Weights of a small image classifier.
Model: 8.26M parameters, arch vit, patch size [4, 4].
Data: trained on drawn human figures in many poses, 97500 training examples, 72.5 epochs.
Rows from block 3, named by matrix and row number. Rows with one number belong to one attention dimension. Each number is 128 + 32 x the weight over its row's rms, rounded and kept within 0 to 255. All counts start at 0. Numbers have three digits each. After the name is the row's rms in percent of the matrix's.
# q: attention query, key and value (stacked) (model.blocks.3.attn.qkv.weight, 960x320, the q third), inputs 214-319
# k: attention query, key and value (stacked) (model.blocks.3.attn.qkv.weight, 960x320, the k third), inputs 214-319
q.151 100:162094128144164094090124140097121191058129117106132108155161086160167133101042134153134131119111116103110114135146127176134119103110114071084104152120182131084097152036104142140172199202157151142173166134146121132123182153158106139086149140174100177101128099129125094127139119074068129125133104172190159149111159175137
q.152 112:141154089129095117111170219179135125153113169193114127123149151183102107157207087041085154121132118178101116105176089077122078154142094157095091121133064176100129100149108137097065120116040144140154110200075144105135176143088084149160159107109117109092115091113134144170120120129101081136126145110154093132148162144084
q.153 095:147142124136145162126129124103091125172037095164108129090104128045126135117114126170142136148141205151142103110112148086085140159090133159179136092067142084185152067206119128160123158110133132078176140102113206104156057106205159081190104163114093165125108120159153159145131083196130124157107122147169086151147129091177
q.154 108:072145173131108161152195141151168086118135120156154130071168135180088059140151106123146089135130074128085146109089153124093137124099116153135097143152147163104123120140156106111130083135134136133063118151110055153145141101066094115143130118105174046141070156140096120162127171117146134127118130081096131078147155110107
q.155 118:162148160116145096153134150234157098162167112141097199108110117130113155139108157136151173146097080132138099120088180139167137155132154186128105149175132166179171083156149111133116108127100202090132117154084160153124103098120035082151102153103113081118166132149158121091119139129128153058132104132108109137153135152161
q.156 093:095108085153114079134163160169150143171139159185111197115127154109148174182137086132109096045121110169068131157145067045170093208087108156110094160124153179139177087149113192188107130130134110124137171107088161078153142139091119132148156070120118086175146134135180136084125147084177094169113061134137107121148170109132
q.157 106:116122104075095159138141101139161150138127174117187050147096180108123128135164132135096100150135114117154194147103098151105142128132097125138162132141141111153067206097144125105144146174104076127104075133119100121148094170145169151119166118145099087115139172191168112159139146123088118110103202120068106118078125108122
q.158 107:080145118161118148134147144127186066193167075200104116081113178131121090162143120116155201146125116115169120124066210106110148101110136128117120088123109152117204102161145063100094092086096120093125150149114135153139111132178070132138144132131091063134075171150114123129137117108127096102105109085073092098184111147086
q.159 115:125073117102149169069076119095127155124218167095159051111149137124164149087109161091121176111132124100201152132116142166134163103095098123087127118161160115144088179005132113109125178182090098153131150131127132155128132169129148156079171145201096150120111125132140096124114108112085123085120158144172166176108146120118
q.160 097:097095170169177128188167120147115098142065094117191079108124139115086089162131115145147118155134155154118147129126135134163133177118116162224130133099123166083123110177158097158099075151163110080115144098125123163144152133105102124153123191128117101081137163118139136178126089157158042171119123072144106100145120124060
q.161 111:093081145164142124129124138124175102170106097142166084130168106074134160172143146131165123146158143118160137125139129127126155126095101173218160092146183162149151103126123088173110102146126107114092114142107103192148165171081136124149106166133118048099121190136104098145130140192162102090119122075105128095102145079088
q.162 107:103116128177157151141175149128134135177153148079104121091150107141156098138155116156107148066089114131155148108153128104157084151113110206177144091143141124154154104117137076124091106158078127149077094140106085123135129150078094159137051088128162151107154127066085127090099107159165095104131107065135135124079134106087
q.163 105:217130066128095103150151132134107131092183082120096142184091081125211143121103163173132100100121158119101137166148158119131125089169117096105162160097174106098048170132137155087150085101140102113147192116172102117112151136120164099127098117109112169164151160138112164116184137066130132114105152173118156126095106100175
q.164 112:170112145130111104117150095142159168055094127097154132161103148118096120160092187083135040137116133114115171124157036133189111140136149159196119196114132109127110155121113125149156100116192158149104105100160150090133185170089125149095143125086126078152152121119124129090084187165150129161106110132075148089109135091125
q.165 105:124138154108136139139177150120132115128156122114090197053201136112121171095177097135057141105155132086110076106101159145106059106113123123102096086099140111188171090144143120111122119153107140179098066179106133140094098089131127147113113095132154195140130141084135126106121094143105121150179120153180156141148145128127
q.166 107:172111169086096172132176078095193094092079086135142152076145149082090152087144120081169133143119153163135176148073160142115110173092112148141116102156131117144199080164158071183127131082114118112072110085127204112119078073129122146144128140105136062154075120133197094116072188150135163149134172162094083051161107115148
q.167 101:166117081105105167141131107159153116081113124120081161145093104147166149119132118121122083086112123090096106126169138091142122107126145106182127160130117145193064146131150133118138073134201088167126095096122130123112197097068153113137082161095200147117114127107128129122147183162234171142072159108109185128107149158151
q.168 095:183144145135104142084092093122127130095144111131152101194101099116108163106125167133145134187165116069140131104102129144129172049179100051106126167147176143113095174108116129088141133163094140149153175084135132159110157085139136125123142111172109134139103108158124109123168140124117111080137146137091124133164139134134
q.169 115:135191122106173130130129141098158162169138106136118142160062126096154207140101071147122212094131173191142125112083138110130102192183106154137181093143130112131145137136115167197104175120122144111124121124124159087146045116165167129161120160149095146081125143169157109112125098102083150127182136181187083151144108067156
q.170 109:083126163125136148133191117152178141106059140104145098098132172139070145116129130064161112141140107180091119108137110159177066131118150137169117088098100126162126104169152152183126094130151144153116081135117210062122109130095104137139118116079139111095132133159164077156120187204057100168147095100123113096129175093077
q.171 117:135129170140141144118164108078164148135136155147118129118121143146080091095160097108079152109094139210123177157098156138108090139096139132068128167156106112085180116177150105113121159115083150113141109128107135116139062050168116158135125053125147122160103110134139100098141118131087113106112154141103086094132099181151
q.172 114:060140119135182135147185162119115082136161125106073125063165096111144147128173093142141194093144111157132087096163154062101140135140113152132086093096108137209089113149172112126088077136103111126139095191142161153084116107104105086083106170120134177088100094158108125146179111157134146076110119107177146146105162129139
q.173 114:135190105097186127084086146097089174167134199108146124140119105126128156141045121123117148110109105139148109116174039105164126146148106181114134125140124122145134172063094189151121170182122146166130089181141178063128101166161119138104166160116104088109184102135155105095140110110121128124134060097148121152125159131107
q.174 107:178157131155087105118152134145135191078149179094159131150078112191130047160053143127095076072077125111101139173190061161211086101161162128118159172115148131077116194108111154123192136182173181117153105084103134106113134175097152106108123110113155157141208132079075164094130142126137119160108080145113159174078117126114
q.175 115:123132160102135144197153126148156154190095099139112171145090198167141150112118086153137130124113134110138131180080170099129144130160172126165106130114121137092157114195131097160115103096130159148113139094082087135111160088168115136198123128156113206152147164118103149172085118183116073160154126167123153174121089129154
q.176 115:106130118097199122115078041137114167145112111131145100188127086055104165156035138111120143135124135135135085107167074152131145117148101102174086097130149159130142155103120116178114138167155173150138135140134135161153092160155136147114178194135035094101116145146165070113116077130120084134164077104172157178201153107088
q.177 106:142150129147167099153151135106130144120164139100126113135061092107124110195093169161143152053147157099165085145120088161128102112136101151092147160163197119109089173090171112128179082164065134104142153095102107164108142132187065133147178144127057128174183098152090154142111089108175080100107133167176156159124158137135
q.178 100:092161090112145111092149155106127124165178156165115128091133164126179116142123100107109137126062149177067166160086099115072112193096122201095145117170142109167181123090127181157130168093121105068126093130082178104150119112135159164131183138134116049132113101164182115098120107061157103117117147089124082091151116175165
q.179 105:172129160102144136163221065107184097143141085116083199159107113076119175076129157072126145097158166146181093126117138166136102084142117086194099169164149159154113126160161084136135079140124191179115120125145141170102093033156149123153068159133121140136141132148113128102142134180124161175169164160111139159108140102148
q.180 107:110135055122157085141074159134061150108196106166113086156106147103208132158110071202095150076107158168103135102108126072100119170185082160083240097108160128091088124122128180120122120137111107062149169146161094137149141155155169099139114168141135138092106153118148146136139091076095146117121141158188120134170137059152
q.181 116:156129114138088099099132054111086142127117087161156105198164088077127132162113157106138072169143161143137208156145137126128144113102096106115146176142128124092133129180113136093148156124154123079187167129130109154184129138092173153170129132141117063126106150187141113153175119108127161093081178098078092092164119105122
q.182 112:141110092164056126162158148163103145069124171139121149150170093071147091180144143148121051135126175167065137160129149122151054130137128144086177167116130066204080152136163157119176157094105155109109110183073109119138155123098102104129129113048129122189126125164144102158099146106126162083134157159097173116148135093159
q.183 104:128136130093158077105156107149095139150178100159087145089199088104167154105145097108105165071124141169167103110167192115141114124122082163102101097175161154151122117152109105109081066153131115135113106138166115142104150145102198104152069073092164083087094147108105140065148155112148178080093121094078123094124141102128
q.184 114:115111144159089076125096126099135113135103102147151107157078115134132190161061159161189182179124099081186136157067143076128190091167095145126137143134104127081127143109158126142142152073080175142127214181146100176114134154181102111118173157169095126179123130179092138159141098142150083101093125141164143137104124133163
q.185 115:147131118132046108156160182082140116140140155112188103163142126147153088108196104110106162169160131127154124149119152078070148117174142090058136171104083086089086125136134101072109163102062107126200183141167103077103171139143130133142116060121132202157137093154107170156156119118084101124145170165136084115131121144162
q.186 109:143123128128161096173115123137084085109148101119103159103111123148129142089120092183139159107121144135103132113127150134104114143109073105110103102115111109169079142138195153109165128093091129098141130162172121141079127099205105134089197189145103159156127083142153143157122059086135120106109175126178164147187168185149
q.187 101:127117148120119166144156154168150108077054089083086164118093141175142146128148155155170088165147118092057112113067109108124094178133192135187122145054072150170100098138147123136161094108156113116097122082122136158132111086108093095094100138133170161165109121175114138161078148166187166187135117183167158119131087167153
q.188 120:154136101100074133127129100118115135146096164144126143195125146142177154099123115097103106133118123129123118185102141086104143117152167119135169159073117108111131164124080132123140154140185118135132117087109103081190123116096203140156055107122161204108124135124088139112147162176075176177176130186096097164065054085172
q.189 119:136152104100163081155067109133064163202130161138156136190139165089129116127104086138071130114114158112129144157142161109081144125122164128148116153086058167082152171133098114105086138195144119130170134119058121133171126135157154143119114159162131180142173162107118172130142049134086120164156130123165147155143100150055
q.190 101:162123162099151123124122088114127175091131083152129144140067156146112145103100109116083124101119165139067168113135084163135082178104083093147134180095102142088108131118159171143184137165136147068155155042153179115106109101148150137097136153181137091082120147124177118138093124135133144179112124135145084117186120127140
q.191 094:163095088149130105162174149114174053123161080143121138084120130135178148127118153148199094091123172142148152179096143072154140135112110183133161113112143091152138141119161097126125049066131108084051115139134116143123173101090103121155120170109124075190101157139093110094144144081204093074067153109091168073074121158162
q.192 088:139082152174166113107113076154096126043148105169130110201141108132122131100120122139177108195141088117088107050150210117129104177099175095079094125077128102161168127178123072125102129156160196051147139140139143186133177103116127077039106094120101089131127122193114099085153109067054087100112112089081163146174109167130
q.193 085:069087146133145103159123159106200126144139103077146094176082155107162080083133124117133153120088130100209149119138132112143116122173097145113142155153098131110116137154163125107098133053144117116118121053150127174150163090197142102173181097155081101117123049144069123111097140096136107122114140124105166094123170121124
q.194 102:087116089153112113133104175112171128181114189089126125146151108089119155160177087149094145106154164133135162091122119095070135087121116157173145105132132126187131119111108117164115146145046067189149138183085063119144080137177135104174072172167174184148145129100179148183120105146085153118147146116152109094135127106140
q.195 091:172115103121102093142144079136105088170177156195177066117186145074208071126123145141057123140103208146185103064167138118088112117191133122087149126144145173132130165132134075119145137149140157207120104131060051157118137153135190108172115105142164121143133109165066108140069145105063091148124103157141177122155143100119
q.196 117:151134164162127160081197135129133150068160116113140133190139122188109149148115168117156082104090074156122155158135112177170083143121088161088201150151134088138096177114127176083125064132150157040148148109153180102115159120087119119122079110058089110087145115136126168111155163097177154118109070113109108115077141097130
q.197 107:149194156102140197062109120098115173050125144093077187153129097161099100148097103115126104124115120163025146111083125139154071171142141135135178157092117054117138129189092172142163132122195151052177155162171154109152107107123138150130104126089146145132126151107167108099198126099109199149119139117113098115102114084158
q.198 100:205130139123076143201172093140103107128109089200173125086120163130143111097091210151139121139133124085243118124158153134197168131140160140155092144138143173128134143117104112076084106096144179133091105108114149129080146116074117137103123137121125102132126109167080128107132184139124068142118137090129178203135074149112
q.199 091:149168123060163203119119126119122186072109103117121152151163115173060143115109135135189102144127108131060111113091148110157079105145135115133135107114174138183131137104064176151134109158203143095106146159139179098085133105064106140136023206089182134098148182129129096135157185155111162145125125092099097168135109045121
q.200 105:180123149104114134141135151134109096167086205127141128088083158130116089137124099156106155138155146081197146124134089106142182087144110118183093100140128187120121126053135115133124158127124110216118118156099134092150090143151119146097180144203165158159146134125125175104109120190130077106136148099165145154112131191128
q.201 091:161161136116116146090128105095060156095124129143081203124139116117090113113116131193130060139125104149076119112089170116168111215098183134076079136075089098118184130168131110105103103108205137067107099138189159105155075119129153139095122076086099127123146158126200106112172099049166137173070135111182126116154094140117
q.202 103:140100077134118112062131175124136180178096167119145119142140186147152182175114128110098128107135124131172169181106070087122124145118126104151182121148114152164142144091102158095148198105152046192155136123097124126182081148147149152183119091135169133126141202113168125142155134101143142160091140058098109107079083163090
q.203 110:097147169088195162145113085096132137121055109134097157071131134137075153092136113078118113109140124167047089116128115179103154141118120094125088089145161116132167081121131170185135096157148170090124117145168164130138108129118053134111148133096087104101081149104190068151107121171120144125182106160116076153159134066108
q.204 114:201099055064063152100107174164092082183121204145161085070094171150117101153168101146084182137137153103218132131130094088144164111115148126164133142151102199137122202108101097103075186123048098216144130115046137068113107131081129161136133159146140121111113099146104129093156165184124069120102163092133128149070098175108
q.205 095:114124124135091088180155139168176114144138107100196048124115162141138098115170125100103189084127135110223125144165105113105129087160101150166144117199136185105106090084126094137146116102137105215118097081116105154110163129115141078173122158146135090117123102114062127131097203164119136093101148165112149108105186125103
q.206 099:080125157118085114141129123063155102156163121112120139093097115090153049151191075143117146084101144161111158150106093129100152134111052173106148148151106111097129097169138128143113124127070106099144114093152112198178092174176144152195181152116083143130103080097129155127142090104208158126139142119154135071095128118140
q.207 088:114092103161175122164095119151105156130140149141125107156130136121123172140129155136135154152160139108201138104183138138132115093117115157140117133130139163129128093092133101142131133154072151197160136132127087149041165129080128081126063126149244101130199114115103181167108163145082125113165079172118129121165117136087
q.208 097:158150068096161109099093163100090071158122161139106166060102123126121121120135044139122201157135139151167160133127113052103145156106159110114118117125056135116150183128105139073078139104075116164156139127109168063151084133151171191119180127121086106160106099140130138106169056110090127138087193054149098155141117190150
q.209 104:093120157194134147176140144135120095044125075102096156141139034093112078124143154175189140155179096095132118075123214128161096084140099162149068108105150051151092087109157104146141066146082148113118115141181092168087147135126126054076113133118126170137101110177116175161141104159148153107142136145178123147189140114138
q.210 089:101143159120103157130107143172172134139091092059133116077130122157083066170144143103120163127139128098127116163128165159149161110152135107193094078108118136083122100173128078132132096169176107186171115133143076204160107223078116102131098149174110176094107187120119127141157091223155164167133152090125180072070074133107
q.211 100:111160190142142097133142125118140110093168161090185058125142146173138052111124152102112137123120056073169138122174179196114164097117103126180109150148144149040143134152134102128102139146162123171196096056150109165091144182103176076127101159124146099110085073136078150120154137184124147123130105169097160091079106111097
q.212 103:089133155162133153160113182085113131125105113091089177091110104108164139177087122135130074100134149150037158168115024080124122135123095144178156093178155083133131078087162200147177149101136078086070162172148111151204106116172121187157182128150142191165084166110203112102092086138161154128135151183186110131111182121150
k.151 101:178128085110188098086070077092137136116146106104173108053120065140184152053094133129095121093093134101124092166161121193095148114124168091051132089111161154111096167055104164114149166144181164157173165157140162078108155149129144105090162131153129157148179119095110099106132155087090125136149083150129123159123102120088
k.152 110:116177137161094100135156177146143117199167186191126136127180151098116078178166116125075150091161118166136117117144102105102098094133094150131164165096065157196154102204088135111105136147033179163141145163107113131136149143121130179175155197142150087133146077094094121138156121133069113092112117095141115114161157137113
k.153 096:125143097083154144143097108125169123153109117161100176167081145139132159153138050158186175156167073122131149141150156172178100142153175104120117095109107105137204141110134158171083111102150128065095091097121098108133113120155096128137144162121162176114160165077153100109129041124095075168134138107112143180177103136146
k.154 108:098124181209040120139180166119151066149095137163127101135154164109082069164127202089115086125120145169155107125107170107103120123124089142154128152161107124134117091182133114111134112103107126109132096132150141202114131097086113154187133133087112011120089142160121067162124173129169126083105166103089101098106146132143
k.155 115:067182159135137157166177110133136098138113146103090160099128096145092106091113106150150099174121108158087119113080139084133122203113171213156075131146105093146145079125140113143085113136077158094090103131097126083121129135139106124146151122044118053147122118156164114100086123085081079107131160119158077105176098108171
k.156 098:110198161107145103179163115130103165183169180196125171069098182123147090132119112118101132111074123179105170151039081085099130166110125230108156146169103093073140124154099146139118162140051147145108115120100162102151145177123168186165178104093095084135122115068179089078090114117118093119167163101080110089124130122094
k.157 107:099049117193142138145072149110117115098079146095172058146115140143125128140174136094083128099162125129101147117116119067143169141141153117085197156168172160092105167133154143135159159095150080163189180106145143154131133143123081106126144099166169102134135085126092125194121162082085153094091106185126152125135154106124
k.158 104:048143134159155117162154096138119094198100082179105119103160137128078109148118099105132146164129171152128121057110133079134171156060109189174105107181107137125150065195105064144080093165124123113100143103124138198167097086165110155165121134143119021084124178185139117155135073111138067130100140116151102125185131148185
k.159 108:094087115162156145100080168104154121099127103122198059108106117136198122082113123150133144129119159062148136123124126165081149111122159073028153068081146144090111149095140136092134144123167100143186151135153181120117166134136124113072160087172122154144134103113127104121135141071111130105097083162123149124144110148114
k.160 100:161090116133138066148090129074174079135095082118117102128070157092128061142149153160131122125152130144175157135141104121132138118140084101161189185192129136167118136148143066152168115149075124139101147162099075134127106178132086164136156147118058143123156183147117107196143127182092053132148174165117105119121158086096
k.161 112:142089125150106108173126178120140087127083072106149093101089158104134123149177124160181096154174143094194113101159160126141143124157082156172175097114159152155162114163122060140146133087138115120082087137127060159148128151134093141156118165131097068107126099159099126184127166157127121116095137061109137087157167100068
k.162 105:125110107133147089175116199101107112144143144102091131066143137119116070144163157195107125110141117110163126108139110138131109132188078187122182133197146114188139138110144076120137132126052107121122104171063076176123141139181075123106115161106136177105186144128126136175111173135125105104126119098133133088113199079091
k.163 110:132089137187086123130153075130129161085196147113115157141164110123202121122056183143126082082096141118097106073103162123149115143149107085081154190072147106114098166095126153111126149138130130069150178081174074161162136134115155096159076095081105198170088118128124139129126133097109167125178084166154158185100082086183
k.164 108:158139171171098130104153099108076124111057135075122175179126104105092120139110145111169063156088183122087150153191041101129103109141133120232119150144143137151096182107117198156153121140176072134155143118152145113157188108103142194151093088094103099157168168120104134103099170167181173175112113135112140107080139101174
k.165 105:110124112119151178145117117200123093179192098139082163067117122119118122090192128093107169126115113102145077094146165178139137094126158099073151159116116150167132087127145151126092113147070151120111032124112137117060094121148102126142119178112147127122146110071194141093124106156160118139150176156135137133160132167136
k.166 103:127168173127132153153143101127138075140109075148126167134126165154064150128173122114166137197133096119123178154126159191126125134089127127173124126138126139148190102186108182149118128098126139159141104103122167120132114101112086136122109103108148045140155155065162086123094129179141140144108138148103086091142131137156
k.167 100:117123139169083128114107099134149155171074139078081206120145083106131163055103179117157094117099208099108096108119043103123121097146110075144108168097120089133096148086148136114147132151120107111163129124142124128153156164136125123167087090095134158154191135106118160145090172136162135168141086125125139124079161100151
k.168 096:134116138135117168108086149108159125059113129104173088190144108134146099156126130080166133189216119120129153075123192131072151118096147095087121105079145144073121167155087167118090082081185090136188154060190149121086183058151177115097135146085133117155048135125122152105183097104108186125115094155129145126143111151155
k.169 112:130118108112189134151126103192100154159143093167114123115133114152156136178135119152142195085084118135097136174128217148112165180109137186194141083070128176159129115179062140166109161109161155099112153126098165107171106178089105081160120120190121120072125122082121139080165078155140101114123128105106091137081065123160
k.170 107:149137155117144136114148110175138130155071116068141162157121128112039143145160168095141112143104166154080149165172099127123103138136121120207115099140123141190130130138133185160153090126136105110107141137130177114138113177131082103142143090116096102095197196085149118122124169188141073164109164082097113117152155134120
k.171 113:094158153151164150150124149092144136159126128159142098132129142161096102120160109090067133142143106178088177133131163154119111142024117128064100129184133113117187104170140170131085141122077156122188114141114137140134153087155096126052174109140207098144159114116146093120092120105088112148137095177083083103172154196115
k.172 110:143155094100153162125137094133153123176163121083081170097164138103090121060111161175165130115146186112180107109132133107148155107205106130113162103124116125163136090110158105104113099206051204136108109238112083166101071186180089101102107134143095131117145162101121072173147149091100142070134178102137128167132140108112
k.173 115:128144100119168125066159145147073161118125170110138155121133103121113171154061125191112173064108130159107114137193088115126125146142139182178124062124129176134135178094103187166146129137200138176123089154143157111123121119114143136099090144151163078134151109090116098085190131129142139078097126065154112159110095112127
k.174 104:110096167196083086105181193089099143124128193099169122115122090127127083157090167099069093066099156175087107166153014128136066138133110083136136139152148113080078165059153149125168122147154077107170126130134139110108170098107137178163110090086112182129176084117088174166133184147170104143156110152151148149055130090154
k.175 112:134133121133144087195038109181093105161088112107134111155077144144130084150149170123152125150098116129071153156096168122115155126147170140167120182133107119166136149128135058118094133099087122088087169079073121088135136090093118135158117139149109216105112143153137204083104109166150094139142159207122070129099122156172
k.176 113:122110103097147078115091129162091130133111088134150129153129119119152155155119120126182157114121128103160118145180127141119149108143155126205104096058164161117137185146105171161110134159180133178128123122127147086109141168113182138112160154115131086112101140082116118079148070148153161127145171092135155171196094121113
k.177 107:152116116132124077136151140078065052124221134117147076081131133161130089114115125117120162087127061148139099184169174214074151108105120135074126108134133121141131150107131139115108105159093162086090113177100134114090140141053142184080114180099077169136114120092071125118147155134101128103173129180192151133082100113149
k.178 100:079164140117119137096135131119183149186173110144158139134171105121131181137124102176053161055095128163142141137111104117075119151083104210080108104158134130164189062117127177131144177154098150139099101171116135180181111110151091134108129095200149079136093106111134048138142129100126178106138057124159126087136129130089
k.179 106:129108136136129104150109111154090088168121090171100134149162109157118097065161150106152133161116131086097114147161183192128140071123165071188129173083110138162146130198086158124098104110134155115176119106089128128096121115087106106126072183108147132111165094039084165145115086219139165152159127184139158161121101158178
k.180 107:121135124068153085108071114126110170125181124155136129118134103110194119143145140181134158028073139122129149121100166118096156172153070159092169127107170148128095147106132122143122171158110151097094172106140088119182095185113131086166088097160095168121083124137131118139146098087089161103166119158099120157100076078111
k.181 112:129093146174118107134178122095177126091131103156133089203130129114116148178101118098093107142190113167126171105125137087122107153070096111094113143105128118077127163187099102108147129107181116174167170074172094133176130146158145134103188114066185073160062117178136116156095104087098169160136031111086145124186124124073
k.182 109:146137150204081166135213078179104177138162139109130164085171070102154099103148144119078090081079182164071131124170130139175116170071106142064113143152149132143071133119131158144090122112116110075106152161129147114192137150111140149146143112074125121135117113148176129127084179051121121101117083131141112089120114097134
k.183 102:148124129087152137114113123157139191149183127157090208192130185120137110115140125178119120105110120108144120066169115118149081134196085145129187112109120161159161177114118132122145134120125151151128104138139064169133120160202109097095124120120173087130114148129152062150104129090120240159151073074136143141174159123077
k.184 112:102140123098095098127129128115153055101131092135125091121110142144177148152039107128212168145158083121140100125071219095123182083150145202137090124120108132086128072169144076134147142106160125158074140120130094131144166076121144138133124197153052143134075095173067147094149121119155154077055110133139139124101073148187
k.185 112:146142126136161173166156116109159138076194151134098098133141141175151101063103129142105115101168067126069124113075189094142152146164152119036126180137122102109094117131108097120102144127117134094125139158126110129160142094158140096116132130149141209146106114156117140098143127089067152115115122156126120163100122136152
k.186 109:145126134065116098118077055105155124136154107133101164138184092098116162083094130123121178061090124146105118146125137143093120095064155081046086180154171074117122102111143144115159158193063210144096137184147167115127118118117153139107110142131083175138106129107131105083120083123096130128185131197153149173148065105141
k.187 099:132127136115102111122124103133148115168095135100113156089115123124136146119129174084198142180082133124157129183062137139086130118117181107180116153161091091147099080142156107139107123108094135093069149141089137093130123128104111164182116117097101167118149095115144169155096160181165071125131209214099102082088118122177
k.188 115:103136139169129170123175116181075162149079173107124129115090124170136148118105142146153094133118127136044131139124137108142145132168171140162127175031087128086075187173111167107112131091170083085181166041102145119173121136088156078198101082142184167142120124137119219141145132163155122165122129182124102117064146130167
k.189 115:138096076138160095163136138130094134174119179134104077105059122124148125137102105180089127087158114130118103161135098108099149145119126082131137183116111136119065157133120075095114148176112122143141131138054107106172126142125140112152154132146129186156131099165096165144143092136112062122147112146126157186128104119067
k.190 102:149096166128157109090063112093135140125126103157142161158159100120148126164132138073146209111049130136131172188148120171099075118080133075180143153123115091094177106146135185149164150153130150121187158124196171111141128101114128167154077109104155137141136129051128101114145111171126168176181128180133130144119077095151
k.191 098:109183145152059127186109099099127099112132123103084190132102137101151133108098181205138104150138128126142181100103128135169127121124056167102141164164151093139140100066160094146173159102092135106053146124126098193149096113141122113115109120136121157186118134170099119119071151120161124121112108154142150120058141104175
k.192 088:130066181150118047141127126094158124158163111193115122120192187113193075117109139122171133132084179164182152113153134099137069111125133145112136116134128109128131138144116115086137155052139160130154159169114076121110131128132134088130115097085159093116156126116117127103119149068081089155141125088062108115192118169097
k.193 090:125104185145140129107135067080103112123181141156111120115152052101133087103059172080144093133107152131136136128129150202145160079130098079083070182167209149117108091067126138142110130161129091111142150163094116136184176133120159102083152096132106118120125121087141096118128098130044119078165118159132145111071093129087
k.194 108:147159055167123173134120151184112143097075171088143137121091134127130187182137140154108159096170115101135177137097132060132119149068137136167140123119081161121146127108118152143184142116105104176114117118121119120175079128141103153127123128195178148171149117180139153140128115133149128146121099113152167141070121133142
k.195 089:216110126131131141164113112156067119125143127170167109116169139112157150131172139127127164156124136101158129099117109130102133110160147141083152148137101153110133070155077168179156167097104120158132145097144127095122163103147044087191134068138070093094119169135138092136125131086073138145137123165164168209193119091113
k.196 115:096102198150140129115129123127168200108149104094108122190141157140104107107090170143138073113096153108138103150128148175147158123209083150113133158143176092138125147100191124111109136184136158071137160115183112146077171209124123112115103093110107139089135152107125144152118136096165125091120124170124087031150162092141
k.197 111:093156095116178064056099155105133166163133174141121092182112163153161123159125128139068089141089137186098150150149091052140154217117118185148137170119086090159153153124153145141142166146137151088155118090135158113174102175089163143113136131099130132081187100123180148102113130106178111140153138141078063054131137111149
k.198 101:109107175139141093126150088121154119160154085137129094164202123090101133081125116118159114159130177147173073088185143185147125083192102120123154120134142134139104113123136135109069106174112165127149146152118125098027176179161128066120175129072069112086128128109123130178120141136062126169122196126181125144207165104133
k.199 089:153119093117166170131102181177186176136088157093080127201150178164071162107102113114074110140141160130132122046142097073168105148160143169118154068141087090161162145065143135123108129124134193114087081114132131085069086165087099062145097121104163142107148161127170161132123155142194132139130172096119064118216137071137
k.200 106:064137125120134130147172119148134125175129130047114102115091099116099199159133068135164165117174080132126140125127112104128178116108158111146084075152087159114104115164146114117117113208056128167144173135106110125150127080149083195151184166184105161133110116148134152186134070163102045108125095106189140128137172126129
k.201 092:150142113127121015092097162103113149161144127139136130166149175119159102152158113168129148153070136162119153095180149061125111176113105138121143164147069091170182172148118131096136160101123158110133126131123134115155081153104158096100131157078114164131181109103143141086147120063089143154117136080072131110123150192143
k.202 101:049148187101183116097125130114193173163152145121098129150153130151091160097143151116129140144095104143125168186133143125105147182076076121167125111115108093141146125133139097134151211172064127071164126154119127151178046178158142143146161108183119112135148155083179093108145076108133117106117144143110118087120167127189
k.203 110:193135063147118134161100149181129096148089110099107148138075136106132147143132141143104115115111124194119137145153109095088113127122182120115128094148109114148173160142047182153122090069178105109103101124117171085100163100100121167210060155085118106108165152112093150116137158147110146150172159090070119164128104113124
k.204 122:045149106109184109101104118114184105194121180142200071132161120072103151114129101128106191136124164088171094143144121125088170090137116130123103070095066159123144142186142113154080145188080152167187177091118149139112082131183098119106181136176070126133099103109150090146138048145118081125112120134176129105136141137134
k.205 097:146120192098160215141097054119143109154123100153131138117144078106102126118096159101108121106159133107144121162086123205113172076196146113090121149140184175108134140090141162182136096189098131158119178161138113146089147107151104143129120070143113123154092136096125101126119103163112150135182128175171147138120100034078
k.206 096:157162144179080083129086112077136104098159157131198142126097094137139117109127137178142168125096080152097166188166150155114139150078103119134074197135161142144152143152085169160167153134147123119120154119092129150185120102086188173048170172148061134144189107147105090104123071151130157118108081160102162080000105195110
k.207 092:117107127195103181165156152195125152140061106096151079175135144135113143129163100102170150157163131126131152095139120125154086096106133135154178102134099200106087046128119178129158100119123132178133127135167099132064161109163060122164114113139159151118121119153100176190129155111121151150112085096176181174210114107094
k.208 098:092172116064090079087093116047099105148133147158147102037118151089120067124107111162143181145111120131130132163132132102092184147100133102142050127122074102091110157156108043103121172144114100145153159150116143151189063102131179129096131120140122098155119098138114072089157073115099118132094116124112125107057108185111
k.209 108:180100125171020175149203124115122108051137128127120163102133114147167106120130092133135133107166148101122100086111125118210064110163103131142145138135137136077072121132167118099178069122158158151118107181134066083086170118135134114094132117106183169165106107180051157129108167179148165135127084135173149147133131123112
k.210 091:120145134175095182142136131138240083165111152100155149104136140160121192103184089067132186145126122113122144123139127108175098157107137117215105111141087121109168085167114101118086084158131158150154149134089125123107113078080131129166170125123147169137154165099116119181117132197156073145144114098123090132101151196165
k.211 099:092116152154132125140093129105165147183130157130187060140169167159135120127171083015069161145131134157100114175136100172124143111171118132149149158159087189110167092160168139131099141181121123179149167096097111136068213118094119154163143141099093090080144127094125130171101134189130124135163121177130137083130109093082
k.212 104:155161109110107156151156110113054130060136124136073160076042062125142121162109152154133064106139072138034153170064130115116148145112145166170123127097181121126112132113162123124151116116112118113067107144134131126174108094106164164133096180172169170183107123124172136083135131132146138104115154140143109096106121123177